From a checkpoint of a small masked spectrogram model.
Model: 7.65M parameters, log mel input, encoder arch vit, encoder norm layernorm, encoder patch size [32, 4], encoder layers 14, encoder width 192, decoder width 192, decoder layers 3.
Training: cautious_adamw at rate 0.0014, 10100 steps.
Data: trained on Morse code for random letters and digits, with fading, noise and interfering tones, 148.9 epochs.
Rows from block 6 of the encoder of a small masked spectrogram model, named by matrix and row number. Rows with one number belong to one neuron. Each number is 128 + 32 x the weight over its row's rms, rounded and kept within 0 to 255. All counts start at 0.
After each neuron's rows are labels from the 100 clips, of 14848, where the neuron reaches its highest value: "strongest on" is what is common among them. Only what is clearly more common there than usual is listed. The data: Morse code for random letters and digits, with fading, noise and interfering tones.
# fc1: MLP up (encoder.blocks.6.mlp.fc1.weight, 768x192), inputs 96-191
# fc2: MLP down (encoder.blocks.6.mlp.fc2.weight, 192x768, transposed), outputs 96-191

fc1.516 [ 88 118 115  81 113 108 137 153 116  50 132  84  99  68 189 203 135 106 154 146 175 109 135 136 129 172 183 108 114  50 151  72 141 140 127 139 165  82 115  99 128  94 115 101 155 116 105 115 131 112  96 140  98 138  94  93 156 129 147 161  91 180  93 171  88 140 146  88 140 135  93 147  70 161 120 134 144 188 146 151 166 176 166 122 165 124 121 149 123 125 123 130 115 154 127  76]
fc2.516 [124 121 131  67 121 149 153  82 134  67 109 114 127  37 216 150 127 106 158 170 207 156 118  95 106 149 160 115 138  60 105  73 155 109 124 112 160 130  60  88 138  88 116  88 127 130 144 109 161 115 143 143 136 133  84  94 150  92 118 181 163 165  70 168 113 195 153  80 160 150  93 153  74 118 118 168 148 138 159 124 120 157 182 167 140 122 135 137 118 132 147 150 155 146 133  64]
strongest on: mains hum

fc1.481 [104 129 159 151 135 114 113 148 123  33 116  95 123 131  90 127 180 139 106 108 157 107 132 148 151 102 139 155 144 174 122 152 156 125 109 119 170 107 108 110  93 137 142 128  74 156 160 128 130  71 122  91 107 152  76  84 107 118  87 121 113 126 135 133 109 175 159  67 106 170 156  86 126 127 137 162 143 148 175 144 112 109 143 160  92  91 107 126  65 135 136  96 165 154 172  79]
fc2.481 [199 126 171 157 163  95  90 119  85 119 133 115  97 142 139 144 112 129 118  61 154 132 142 148  97 129  76 148 133 100 166 135  93 129 107 180 150 178 132 155 118 128 155 127 186 106 152 109  70 131  82 124 112  93  97 169  96 161 121 127 125 131  74 115  80 108 215 130 196 151 157 178 123 128 165  61  91 110 122 114 156 145 156 255  68 117 150  67 154  64 148 102 133 108 140 124]
strongest on: quiet level; reverberation; rumble

fc1.453 [114 122  85 159 119 129 115 164 131 147 111  92 146 149  80 134 131 149 166 129 152  90  97  99 181 141  66 124 205  95 174 157 164  87 114  84 121 116  98  83 102 143 107 110 128 179 172 118 159  84 100 143  91 131  77  72 150 147 159 105 128  64 128 146 154  84 151 117 147 172 128 149  72 132 104 160 147  67 165 165 143 133 110 120 154 148  90 165 115 130 174  53 148 185 147 123]
fc2.453 [104 164  85 134  94 142 151 127 121 132 117  97 167 119 110 135 106 121 144  61 130 112 111 129 201 107 126 159 159  86 136 154 143 116 127 123 132 143 123  61  96 129 120 111 100 151 129 116 151 155 104 141 118 172 127 148 181 143 140 123  97 123 171 118 148  66 228 114 119  89  94 134  97 140  81 129  83 188  81  88 179 121 115 164 106  79 102 156 172 117 118 121 128 123 116 130]
strongest on: interfering tone; reverberation

fc1.546 [158 150 187 121 163  88 113  95  91  86 129 128  94 155  91  88 114 161 108 122 143 105 122 126 120 116 102 141 163  87 122 185 111 146  91 146 141 127 168 159 141 146 166 167  14  94 130  58 106 110 127 155 119  96  96 105 111 200  52  96  96 170 135 132 121 106 154 115 164 142 161 118 111 114 159 138  87  85 141 106 131 108 133 183 104 105 149 101  66  71 110  99 101 151 109 138]
fc2.546 [120 162 144 168 142 102  94 190 141 142 154  94 158 155 138 165 120 167  72  95 108  74 148  77 150 149 131 109 112 180 156  84  82 186 115 113  85 134 131 149 144 118  85 141 171 137 124 135 128 129 130 124  96  59 142 176 151 182 169  79  95 159 143 155 158  79  72 170  91  78  77 140 153 135 130  90 158 210 121  93 169 166 132  81  89 147 118  89 201 117 136 120 124 102 115 193]
strongest on: clipping; mains hum; reverberation

fc1.300 [ 87 126  94 134 112  80 168 110 205 104 157 123 180 151 143 156 131 145 130 107 125 141 131 150 104 143 127 175 138 143 112 120 128  79 112  92 122  99 130 111 118 103 106 143  81 115 137 143 157 122 155 101 125 136 155  73 150 132 146 104 128 120 132 113 112 129 247 123 142 106 109 140  83 120  73 166  58  88 141 123 180 102  82 223 117 107 148 170 163  98  89 121  92 136  86  57]
fc2.300 [152 161  97 123  98 168 139 110 165 167  95  82 105 137 164 140 116 116 127  71 131 104 148  99 138 106 139 114 149 145 149 129 110 136  65  98 115 143  92 134 117  84 104 107  86 127  86  98 191 139 150 124 142 207 137  84 150 129 148 140 123 127 176 171 120 174  55 121 207 133 116  97 133  88 115 152 170 144 173 125 152  79 178  66  65 133 117 135 142 142 124 103 162 158 141  90]
strongest on: interfering tone; reverberation

fc1.547 [ 93 126  87  83 142 153 162 145 160  89 154 114  75  96 158 178 119 107 162 175 144 116 140 143 124 165 155 129 135  27 138  58 123  71 154 126 176 115 112 100 160 126  67 101 130 118 161 133  97 116 140 132 132  99 107 110 198 131 120 166  96 176 118 131 155 152 117  38 128 126 114 139 110 148 153 122 149 137 131 178 104 112 115 118 150 140 119 185 117  91 144 118 113 143 153  35]
fc2.547 [115 118 140  70 155 164 155  47 133 100  63 116 142  97 144 136 113 114 126 151 171 142 144 120 135 136 150  83 182  20 130 135  98 129 111 136 127 160 104 137 163 104  86 100 130 102 171 135 132 142 134 186 120  62 116 146 145 139  82 147 120 122  60 153 161 119  62  99 200  57 103 226  97 106 112 101  95 155 114 113 169 121 149  50 119 153 149 136 126  89 114 127 121 134 131 109]
strongest on: mains hum

fc1.417 [166 147 144 121 120 137 155 144  93 104 199 129  78 122  73 133 141 119  78  95 131  78 160 124 107 103 172 138 123 185 161 147 118  77 118  92 134 107 102 112  89  88 164 111  89 116  87  76  85  50  83 107 124  93 117 148 112 105 121 108 156  57 176 146 137 124 100 150  99 166  99 142  64 137 137 144 128  55 100 176 163 130 168 139 135 131 132 152 137 167 201  61 104 162 106  66]
fc2.417 [ 58 124 141 133 127 109 133  86 137 144 103 107 137  84 137  62 121 100 186 117 144 103  98  87 149 164 125  61 162 109 212 151 103 126 118 152  74 189 171  96 134 112 109 139 129 110 122 101  63 167 108 139  96  99 103 196  88 117 145 177 123 159 124 142  83 119 150 118 151 184 179 111 101 111  94  73 101 107 114 150 132 122 194 156 161  91 138  96 117 148 143 115 145  95 152 120]
strongest on: fading; interfering tone

fc1.588 [115 148 130 150  89 106 187 129 151  84 123 163 110 107 121 107 140 132 123 106  87 141 155 155 124  99  64 162 120 174 166  83 128  66 135 159 205 124 106 141 110  75 126 152 109 127 120  99 140 138 167 119 114 207 138 115 193 128 128 118  94 177 170 138  83  82 110 139 108 147 104 142  89 112 114 112  81 153 111  98 112 130  87 159 121 110 137  54 124 156 119 136  81  28 116  50]
fc2.588 [137 120 116 152 136 138 142 105 143 165 102 110 153 249 114 109 106 147  96 135 135  99  78 115 106 116 166 154 159  97 112 170 131 168 143  93  49 162 128 202 123 179  71 146  99 103 147 160 134 140 137 104 158  76 154  87 105 140 109  86 132  55  99 129 188  96  68 143 120  89 124 111 100 112 132 121 162 169 110 134 131 111 146  56 117 158 140 156 124 160 120 140 136 203 181 153]
strongest on: reverberation

fc1.330 [ 83 144 101 115 127  87 110  81 155  81  80 104 149 127 146 158 101 148 153 121 104 128 118 165  81  92 132 192 119 178 161 148 156  74 135 115 127 122 187  94 140 138 146  90  94 134 141 138 181 125 116 139 110 136 120  77 133 186 123  90  69 119 137 147 113  73 240  85 134 153 134 129 119  98  99 144  80 139 180  99 175 135 113 240 140  88 164 143 130 110 154  91 121 155 131 133]
fc2.330 [126 147 108  89 140 111 123  85 103 177  42 141 113  96 146 171 137 115 129  89  73 130 153 126 126 117 137  96 125 163 109 148  67 148 111  97 198 128 121 125 152 170 171 101 189  91 136 133 150 156 147 125 159 120 162 152 121 114 132 140 129 110 122 106 119 132 167 117 187  90  97 190 178  84 105 102  86 147 109  86 160  91 138 144 126 171 159 101 121 171 175 145 127 156  93 116]
strongest on: interfering tone; reverberation; mains hum

fc1.695 [126 163 149 125  84  74  89 108 136 229 183 142 151 189  83 102 151 125  79 112 104  79 144 117  99 107  70 127 135 176 182 140  79 119 155 119 202 126 182 154 122 168 177 148 200 118  97 119 148 124 154 147 178 119 138  78 159 120 139 132 111 129 104 132 162 136 150 168 124 155 153 127 107  93 109 123 171 111  89  95 125 120 126 137  74 141 130 144 111 120 144 155  74 132 163 168]
fc2.695 [125 146 126 101 126 112 102 159  99 111  76 157 117 118 167  88 112 169 134 123 103 101 143 142 166 114 133  95 122 182 107 171 114 100 123 139 186 145  95 161 152  71 183 143 101  71 168 155 127 180 152  98 136 151 137 169  96  74  87 114 116 162 173  75 130 136 255 132  94 101 105  99 148 104 106 172 135 213  99 124 149 181 116 231 175 104 136 150  70 170 163 145 152 108 123 117]
strongest on: fading; clipping

fc1.234 [152 115 160 162 159 121 125 133 167  67 126 117 144 121 110 168 122 133 118 142 149 144 147 136  89 150 115  93 116 156 119 102 147 134 109 135 137 102  99 121 120 130  87 115 163 123 148 149 125 103 126 160 126 125  77  64 167 140 165 108 116 156 142  99 112 139 255 131 143 122  93 143 106 103  95 133  73  83 103 171 143 153 115 226 172 139 135 160 117 170  96 106 133  97  74  62]
fc2.234 [154 143  76 107 108 115 146 119 114 164 120  85 136 109 151 155 115 110 130 104 133 134 143 111 163 147 134 104 137 143 149 111 115 162 108 104 162 130 155  94 114 124 105  59 104 115 132 127 207 151 140 152 102 168  97  93 160 153 147 165 135 145 148 140 144 148  25 107 143 101  63 146 119 119  85 147 115 171 120 115 115 123 116   0 132 130 131 147 169 169  96 134 145 132 101  99]
strongest on: interfering tone; reverberation

fc1.302 [112 118 156  68 147 148 104  89 158 147 126 133  71 173 132 149  85 130 127 173  96  66 125 132 117 178 162 172 110  51 134 156 100  88 158 133 133 114  96 165 146 196 113  88 123 106 122 149 119 150 164 131 118  90 121 114 173 191 107 148  92 116  93 121 119 132 131  90 173  87 127 124  86 125  70 112 134 152 151 180 144 128  68 140 105 144 117 197 189 105 141 109 108 152 125 123]
fc2.302 [122 120 111 115 183 149 151  86 145 157  65 108 134 153 113 146 119 124 111 132 150 156 123 146 124 144 123 141 166 101 129 146 113 132  98 133 117 130 117 154 119 126 109 106 155 120 180 122 128 129 141 151 141  85 110 139 102 132  99 116 139  88 142 156 139 121   0 131 183  93 111 167 138 112 143  93 121 127 137 101 174 102 187   0  86 141 136  96  85 106  78 109 115 173 102 152]
strongest on: mains hum; speed: slow

fc1.411 [177 137 180 112 134 163 106 111  79  39 141 129 123 131  97 108 117 139 157  88 143 158 129 150 149  81 101 142 141  90  90 193 179 122 122 167 175 145 127 149 127  83 194 154  15  94 120  76  99 103 142 113 110 133 100 124 113 169  68 133 111 148 152 114  86 115 132 127 192 152 207 112  80 107 165 157  92  79 155 100  92 101 150 128 136 113 124  91  69  77 132 137 135 150 133 110]
fc2.411 [189 166 179  77 150 105  99  66  39 100  92 130 133 129 126 112 135 148 116 111 158 141 119 132 162 123 137 125 176  55 101 157 137 192  92 152 136 147 145 159 129 131 204 118 101  60 148 102 117 103 134 163 109 118  75 113  90 127  92 146 151 121  97 149  90 149 113 140 207 120 152 162  95 122 147 113  68 135 168  95 142 101 176 125 110  97 135 110 124  78 140 131 135 162 138 138]
strongest on: quiet level

fc1.552 [137 110 182 137 112 146 122 166 162 189 102 150 107 138 144 138  94 144 134  76 132  84 138 101 105 174 162 188  76  57 147 128 118 139 109 153 124 126  83 147 115 115 156 122 133 163 108  90 100 160 103 122 137  82  85 142 184 219 113 123  90 118 131  93  80  95 149 155 172 123 151 135  70 188  82 141 109  87 110  89 153 123 153 127 146 145 105 139 197 118 129 143  68 141 120 145]
fc2.552 [149 147  94 118 148 187 166  63 168  94 161 182 117 195 166 144 159 145 120 128 116 157 132 112  77  83 141  42 127 120  62 110 126 178  96 103 140 131 164 132 111 164 103 124 124 116 101 163 160 125 140  79 147 167 171 139  99 100 139 121 156  96 103 152 128 156 160  91 130 120 100 143 102  44 183 112 162  93 149 148 197  85 145 101 122 110 105 109 115 109 115 142 202 141  77  84]
strongest on: reverberation; clipping

fc1.71 [126 170 192 126 152  66  77 125  85 100 147 146 112 179  87  92  78 174  86  87 150 144 131 125 135 121 107 173 156  93  86 149 136 127 118 151 131  99 143 168 124 118 169 149  68 112 129 108 131 121 128 130  62  96 100 103  98 156  84 109 120 172 155 144  92 113 138 137 138 161 170 102  80 156 145 146  87 102 161  67 118 108 150 120  84 125 123 132 117  82 154 138 141 165 118 131]
fc2.71 [193 161 136  56 153  78 104  72  65 103 123 127 139  89 173 164 141 151 100 108 144 124 123  96 141 137 189  89 146  46 120 104 138 189 101 142 137 148 121 122 136 143 150 106 144  68 139 102 169 122 125 166 129 124 107 129 113 118 144 161 158 119  66 143 137 158 124 134 159 102 106 161 100 105 109 101 130 179 156 106 184 151 177  98 108 125 126 116 170  91 147 133 151 170 128 146]
strongest on: reverberation; mains hum

fc1.271 [142 106 114 142 117 109 175 159 162  91  65 162 112  96  99 157 144 109 153 122 137 114 134 150 157  65 114 149 132 113 148 120 131  27 151 145 179 101 115 141 166 136 127 176 171 142 128 124 142 133 103 148 139 146 117 155 209 144 111 112  83 171 118 125 151  85 131  86  91 119 125 179 108 156 132 119 117 168 127 153 129 128  70 138 117 129 130 136 171 122  72 143  92  58 154  95]
fc2.271 [130 142 145 118 135 109 114 148 110  95 132  97 128 142 123  72 145 146  81 151  86  63 164  73 118  89 145  99 172 110 158 142  76 135 107  57 145 115 111 131 146 143 109 140 121 109 134 137 151  92  97 145 120 163 143 110 147 119 187  83 128 106 112 189 123 122  78 173 110 136  71 147 130 114 149 113 122 199 119 128 162 129 147   2 141 164 146  81 152 184 121 113 140 147 132 167]
strongest on: mains hum

fc1.157 [163  98  60 113 180 168 124 140 110 116 161 139 126 137 114 200 162 134 156 136 147 157 152 181 140 134 130  93 100 125 178  96 114 149 123 134 241 111  90 134 139 113 129 146 110 129 114 120  53 135 144  87 136 132 104 116 138 124 190 191  86 189 123  77  79  74 154 157 129 116 117 146 139 105 129 122 120  93 107 162  80 157 109 149 136  89 158  89 108 107  96 172 107 105 129  73]
fc2.157 [156 103 115 141 186 144  88 118  89 137 126 145 146 105 110 207 175 126  87 108  83 150 221 143 169 143  72  84  45 123 142 105 166 137  60 166 223  93 131 106  74 145 155  76 184 130 117  98 108 162  70 144 115 113 140 148 153 136 139 165 118 133 183 107 136 112 142 124 170 112 129 102 173 118 175  94 107  54 138 121 129 156 146 108 153 139  95  85 107  82 137 135  92 107  67 155]
strongest on: quiet level; reverberation; interfering tone; mains hum

fc1.526 [ 95 130 204  64 120 138  99  51 183 104 156 122 126 125 120 153 109 162 123 240 127 138 163 114 120 134 101 125 152  60 102 129 113  88 111 124 107 114 109 186 128 161 104 161 150 122 160 133 115  97 185 157 117  73 115 154 124 129  66 132 123 143 164 129 122 171 107 133 195 110  88 178  99 122 132 115 103 138 144 157 113 108  95 135  59 161 145 157 151  97 109 149 110 130  99 133]
fc2.526 [107 140 141 134 125 115  73 101 115 135 113  81 151 144  86 144 114 144  79 138 104 119 119 105 137 101 124 125 145  90 132 129 108 170 141 121 112 156 110 165 169 150 128 109 167 120 155 112 158 136 138 149 109  76 169 127 161 175 115 112 136  96 145 124 149 108   0 182 183  94  55 167  80 108 112 133  96 189 141 114 177 144 125   0 140 141 156 102 151 140  97 105 142 126  94 183]
strongest on: speed: fast; clipping

fc1.614 [110 136  85 119 121 150 169 127 167 142  56 155 207  92 106 142 164  90 129  50 123  87 132 171 126  62 121 122 173 173  52  81 126  93 150 122 159  80  59 113 138 177  91 176 184 146 106 124 151 129  95 182 125 192 201 172 126 133 171  78 109  94 136 152 126 124 154 121 125 154 167 165 111 148  87  89  99 128 123 107 152 154 155 136  95 130 129  99 119 142 132 141 141  82  90  99]
fc2.614 [108 161 126 145 126 121 150 152 120 115 211  65 128 117  95  90 128 161  97 210 149  89 134  74 130 126 153 142  99 126 120  77  72  89 125 120 167  92 161 131 125  81  61 152  91 136 131 126 146  99 147 141  90 104 107  89 149 183 203 140  57 200 120 164 148 118  47 114  75 104  58 143 128 199 124 144 146 159 114 150  65 132  86  57 152 132 120 135 168  98 134 121 133 129 128 127]
strongest on: speed: slow; mains hum; clipping

fc1.442 [ 99 103 138  63 129 171 136 126 154  95 120 118 113 106 152 192 114 122 172 201 196 144 136 120 128 169 194 140 130  22 172  81 151  86 131 161 132 102  96 111 142  85 123  78 133 108 115 157 144 125 134 117 111  91  61  77 159 136  99 160  86 162  87 157 133 145 141  63 128 143 137 147  73 159  94 133 134 146 188 185  93 140 135 120 143 135 105 188 163  86 115 122 132 166 136  98]
fc2.442 [143  91 124  68 167 183 171  61 144  98  82 118 123  84 181 164 111 114 153 209 204 138 124 108  86 147 169 105 161  38  82 110 124 103 113 130 129  95  83 112 129 122  86 114 141 137 155 160 164 121 139 137 150  88  92 111 136 104  81 168 161  88  18 148 148 159 129  81 159 129 119 148 105 125 122 131 130 125 144 152 163 151 196 133 120 130 123 152 143 103 114 116 146 155 102  97]
strongest on: reverberation

fc1.683 [169 147 159 109 123 108 100 107  87  66 136 128  96 169  82  88 112 153 113 120 113 145 133 135 141  97  92 155 133  84 113 182 159 160 113 153 172 113 162 164 117 144 170 160  28  86 167 106 121 130 133 143 102 114  92 120 131 190  47 111  85 157 129 161 109 124 150 112 173 129 184 118  71 110 153 107  74  79 139  99  98 104 110 159 125  86 112  96 119 112 112 117 129 144 118 134]
fc2.683 [123 137 113 195 160 176 101 128 123 206  99 107 100 150 134 124 106 126 100  94 122 104 146 129 166 146 102 105 115 157 139 143  73 157 125 127 157 181 172 165 130 110 116 113 190 145 147 143 123 144 128 155 107  73 135 190 176 165 128 109 128 137 126 108 133  70  15 147 186  66 119 149 169 120 117  95 110 164  86 102 119 124  78  33 147 148 112 105 163 116 122 128 104  95  97 189]
strongest on: speed: fast; quiet level

fc1.267 [186 152 161 131 125 153 140  49 133  42 108 151 103 117 113 134 153 141 102  71 107 154 150 148 143  80  76 130 130 132  64 157 153 130 123 155 224 128  97 181 133 137 159 145  56  96 130  89 113  99 165 145 122 163 118 139 167 163 119 136 106  97 131 122 105  65 145 118 207 126 174 142  92  92 159 114  62 104  92 122 124 122 130 169  94  91 166 118 118 120 107 149  58  80 109  57]
fc2.267 [106  84 144 124 123 216 145  39 159 153 110 130 108  93 138  80 119 113 110 171 131 150 145 129 161 166 109  67 126 139 110 138  78 166 129 115 144 162 142 174 132 120 105  85 136 167 138 193 112 105 152 123 123  89 159 143 184 150 119 164 136 117 112 121 136 136  88 121 228  96 109 164 132 130  80 149  62 134  86 137  85 130  51 126 212 140 122 142 124 166  99 157 144  89  90 149]
strongest on: speed: slow; tone: middle; mains hum

fc1.347 [124 153  92 129  98 113 129 116  84 125 116 161 100 134 142 184 113 135 126  82  87 126 142 137 162 151  94 186 102 151 129 204 166 101 136  95 161 116 198 142  75  97 213 113  76 168 123 119 119  36 106 117  89 163  94  68 139 137 135 140 115  99 138 146  82 148 186 127 184 119 169 151 135 140 123 143  97 106 100  76 125 133 162 168 161  85  66 129 110 116  97 141 123 158 124 121]
fc2.347 [117 126 165 104 146 105  65 175  79  96  75 120 103 106 132 130 100 145 117 125  83 100 128  98 180 128 145 113 129 128 174 100 157  76 119 161 114 104 110  81 123 105 190  67 180 102 155  93 111 185 111 122 105 104  60 173 100 132  78 139  98 182 125 165 112 148 196 132 104 185 130 163 115  58 138 120 120 145 216 123 166 151 192 182 128 123 106  89 123  92 142  69 162  91 166 100]
strongest on: quiet level; reverberation

fc1.250 [122 145 121 129 114 111 187 117 149 120 141 163 146 198 177 117 169 113 112 156 143 151 111 143 120 106 108 141 133 132  95  95 115 133  87 109 119 120 113 161 104 109 105 135  53 100 119 122  59 104 185 119 145 130 158 143 144 139 159 133 141 185 110  95 123 115 128  97  94 121 145  92 118 131 128 168 126  64  69  95 123 112 137 209 117 143 126 160 165  90 106 169  87 117 118  84]
fc2.250 [103 158 106 126  84 125 185 137 106 130  73  98 166 183 191 130 135  72 135  93 142 150  43 145 140 155 141 135 135 108 132 102 140 168  55 115 157 145 119 133 141 114 141 101  97  92 151 104 165 148 160 152 138 152  90  78 131 133 128 123 117 115 105 141 159 112  75  80 117 140 126  99  77 128 129 134 152 136  79  74  81  87 129  65 116 114 106 156 107 173 126 182 118 153 194  93]
strongest on: interfering tone; pink noise; white noise

fc1.708 [166 134 134  87 114  96  60 123 102 122 119 120 123 121 152 138  99 162 114 126  92  84 146 120 102 138 179 163  81  67 154 133 120 163 138 167 143 141  97 135 152 209 159  77 144 107 126 138 192 164 148 126  97  80  92 130 149 183 125 151 104 109 107  98 103 131 126 116 160 109 138 111  55 118  77  85 150 117 176 121 136 148  92 142 103 131 140 141 195 127 181 110 119 162 162 117]
fc2.708 [155 136 158 119 193 166 133  94 141 172  35 168 115 201  92 128 120 135 116 154 144 151 103 126 118 114  90 130 158  91  75 157 103 123  76 121  96 117 114 187  97 130 134 135 141 122 140 164 102 120 145 160 133  59 112 127  72 122  71 127 173  77 112 132 129 128   0 150 195 120 149 160 141 145 142 131  96 116 155 122 150  77 168   0  70 136 137 133 116 117  92 110 121 183  96 143]
strongest on: mains hum; speed: fast; thin (high-pass)

fc1.397 [166 162 161  92 130 138 109 114 105  81 126 133 109 141  69 133 117 159 137  79 149 153 105 182 155  73 110 157 143  78 132 174 140 136 129 171 141 113 120 167 159 119 188 138  65  83 132  97 108 131 154 119 104 124 101 119 130 179  53 123 115 142 155 115  61 117 114 136 209 138 192 103  84 108 140 114  57  90 178 141 109  87 147 124 121 103 146  93 108 115 130 119 107 161 141  80]
fc2.397 [159 127 180  86 149 162 116  56  95 170  74 152  89 160 101  85 101 133  90 129 133 114 105 145 154 144 121 121 169  93  84 195  94 168 103 143  96 147 148 200 158 148 144 103 134 140 129 143  96  97 139 154 135  77 115 161 122 197  85 148 146  92 108 101  95 144  41 151 229  84 168 166 117 150 132 132  69 124 139 116 151  73 107  74 103 133 142 150 144  73 129 122 110 152 107 155]
strongest on: quiet level

fc1.306 [ 57  90  89 129 139 182 152  79 179 188 100 112 145 125 136 171 127  93 170 128 130 102 121 147 153 215 160  90 144  89 140  83 115  61 146  86 115 107  91 109 106 114  72 120 141 123 128 151  71 105 135 117 127 146 135 123 164 112 114 129 129 121 137 107 163 160 202  99 144  90 114 154 185 159 107  75 129 119  82 178 120 121  80 166 147 156 104 182 134 121 115 114 133 126 103 147]
fc2.306 [ 71 108 144  94 171 203 114  47 148 149  78 159 140 179  91  70 100 123 134 188 158 135 116 120 130 122 138 115 126 109  35 150  92 117 155 118  56 199  95 166 151  85  75  86 115 182 135 124 122  84 154 151 138 125 163 173 104 113 101 159 138 127  77 114 136 149  39 133 175 126 139 124 129 125  84 170 128 106 125 144 105 135  96 103  83 175 120 153  70 146 113 145 157 119 117 117]
strongest on: mains hum; quiet level; tone: low; speed: slow

fc1.658 [104  99 188  66 134 166  88 106 180  82 112 121 106 122 101 167  78 129 164 199 113 135 124 131 139 131 146 135 164  65 110 137 105  85 140 160  92 147  89 160 154 162 109  96 150  85 129 155 133 127 180 148 120  56  86 148 125 161  28 131 124 136 103 110 122 125 158  92 194 105 141 170  67  88  60 104  93 147 179 184 142 128  87 145  81 152 148 135 160  96 117  96 132 136 128 105]
fc2.658 [ 70 123 141  94 136 166 115  71 149 102  67 121 141 153 120 137 103 134  96 173  94 120 140 105 122 116 114 108 136 125 145 110  61 114 107 110  96 163  72 149 130 110 103  80 176 144 173 166 144 160 156 146 125  49 152 168 126 129  99 120 135  92 134 187 151 133   0 165 183  99  71 191  99 116 111 125 104 193 153 107 173 113 164  20 110 164 128 122 136 137 121 144 159 111  96 146]
strongest on: clipping; mains hum

fc1.652 [174 159 144 149 114 177 112 103  98  34 125 126 115 127  78 108 126 136 142  88 125 147 136 165 148  64  91 154 125 110  96 176 191 121 132 160 216 137 109 161 144  96 173 130  14  97 124  54  98 136 135  99 121 140 120 142 165 167  87 123  89 174 160 105  86 113 151 132 190 154 195 114  74  93 160 148  79  94 130 133 110 109 149 146 155 113 124  91  91  91 119 139 125 116 123  68]
fc2.652 [171 132 157  73 142 169 100  20  76 112  66 156 108 139  93  92 120 134 129 118 144 158 116 145 165 114 118 104 176  73  90 181 135 170 108 156 143 158 143 186 130 114 184  89 124 100 139 130 100  97 151 137 122  95 108 126 122 156  78 157 137 129 101 118  91 145  96 147 248 112 161 181  88 127 124 130  22 126 156 125 131  86 104 121 143 112 140 127 119 107 108 133 138 138 113 151]
strongest on: mains hum

fc1.687 [130 128 167 167 106 141 130 135 141  81  96 131 149 202  64 100  90 125 138 154 148 144 119 159 141  59 105 165 170 182  64 163 148  28 112 131 100 134  82 152 114 173 113 134  65 125 110 159 156  39 150 130 144 112  95 121 119 159  97 100 111 116 133 118 150 147 149 119 132 166 159 120  98 154 119 119 108 160 159 135 143 103 106 156  46 140 116 194 156 131  93 106 163 113 132  92]
fc2.687 [141 116 148 106 145  99 158  90 133 104 143 118 101  84 211 164 128 105 115 105 103 106 157 142 138 166 146 133 145 115 138  93  97 137 117 123 153 188 128 100 151 141  87  94 170 115 156 100 114 126 107 138 135  44  86 170 148 141 115 108 137  94  74 104 142 102 187  99 192  97  50 222 122  87 126  96 107 173 119 121 182 177 142 219 131 136 145  84 115 135 143 128 113 102 101 105]
strongest on: reverberation

fc1.513 [181 126  95 107 124  65 162 105 144 192 150 127 106 134 182 164 116 134 126 177 131 161 134 140  96 204 150 126 106  74 153 154 137 165 126 150 172 117 198 154 141 122  93 149 130 132 134 115 107 113 117 148 102 102  96 105 163 157 155 157 145  73 105  95 130 144 111 132 181  86 112 141 147 143 134  96 103  70 106 107 127 118 118 122 133 106 151 123 139 132 115 142  60 168 120 109]
fc2.513 [166 130 130 119 166 121 149  66 101 183 107 146 109 143 141 145 109 112  77 105 123 130 138 134 132 198 137 116 103  94 130 157 116 205 110 132 164 164 189 162 129 130 122 104 125 109 152 126 102 121 113 150 133  74 107 144 164 155 131 155 135  74  78 138 127 134  74 132 209  54 121 183 164 129 137 108 106 125  77  83 137 112 131  97 148 107 128 117 128  90 138 175  89 132 121 183]
strongest on: clipping; mains hum

fc1.178 [142 128 147 172 101  75  80 160 140 154 125 161 134 125 114  87  76 151 115  97 108  82 149 110 114 121 140 170 108 136 153 145  91  92 127 148 154  99 143 146 149 161 142 213  49 111 123 124 137 147 124 120  85 148 102 107 137 188 141 107  55 183 156 132 120  61 177 168  90 108 164  87 102 103 153 128 106 113 117  90 122 132  63 182 102  99 115 134 163  72 119 147  87 109 174 149]
fc2.178 [114 118 183 101 144 152  89 105  80 130  94  98 135 142 195 106 121 148 136 103 151  73 132 127 152 105 158 127 149 122 104 159  77 184  89 121  81 165  99 197 109 118 145 101 200 109 156 158 143 148 156 127 122  65 118 189  82 135 145 101 126 132  70 132 104 143  90 199 168 123  74 177 100 104 113 109 117 159 138 114 144 149 153  68 155 160 125  96 123 135 133 157 150 155 105 210]
strongest on: reverberation; mains hum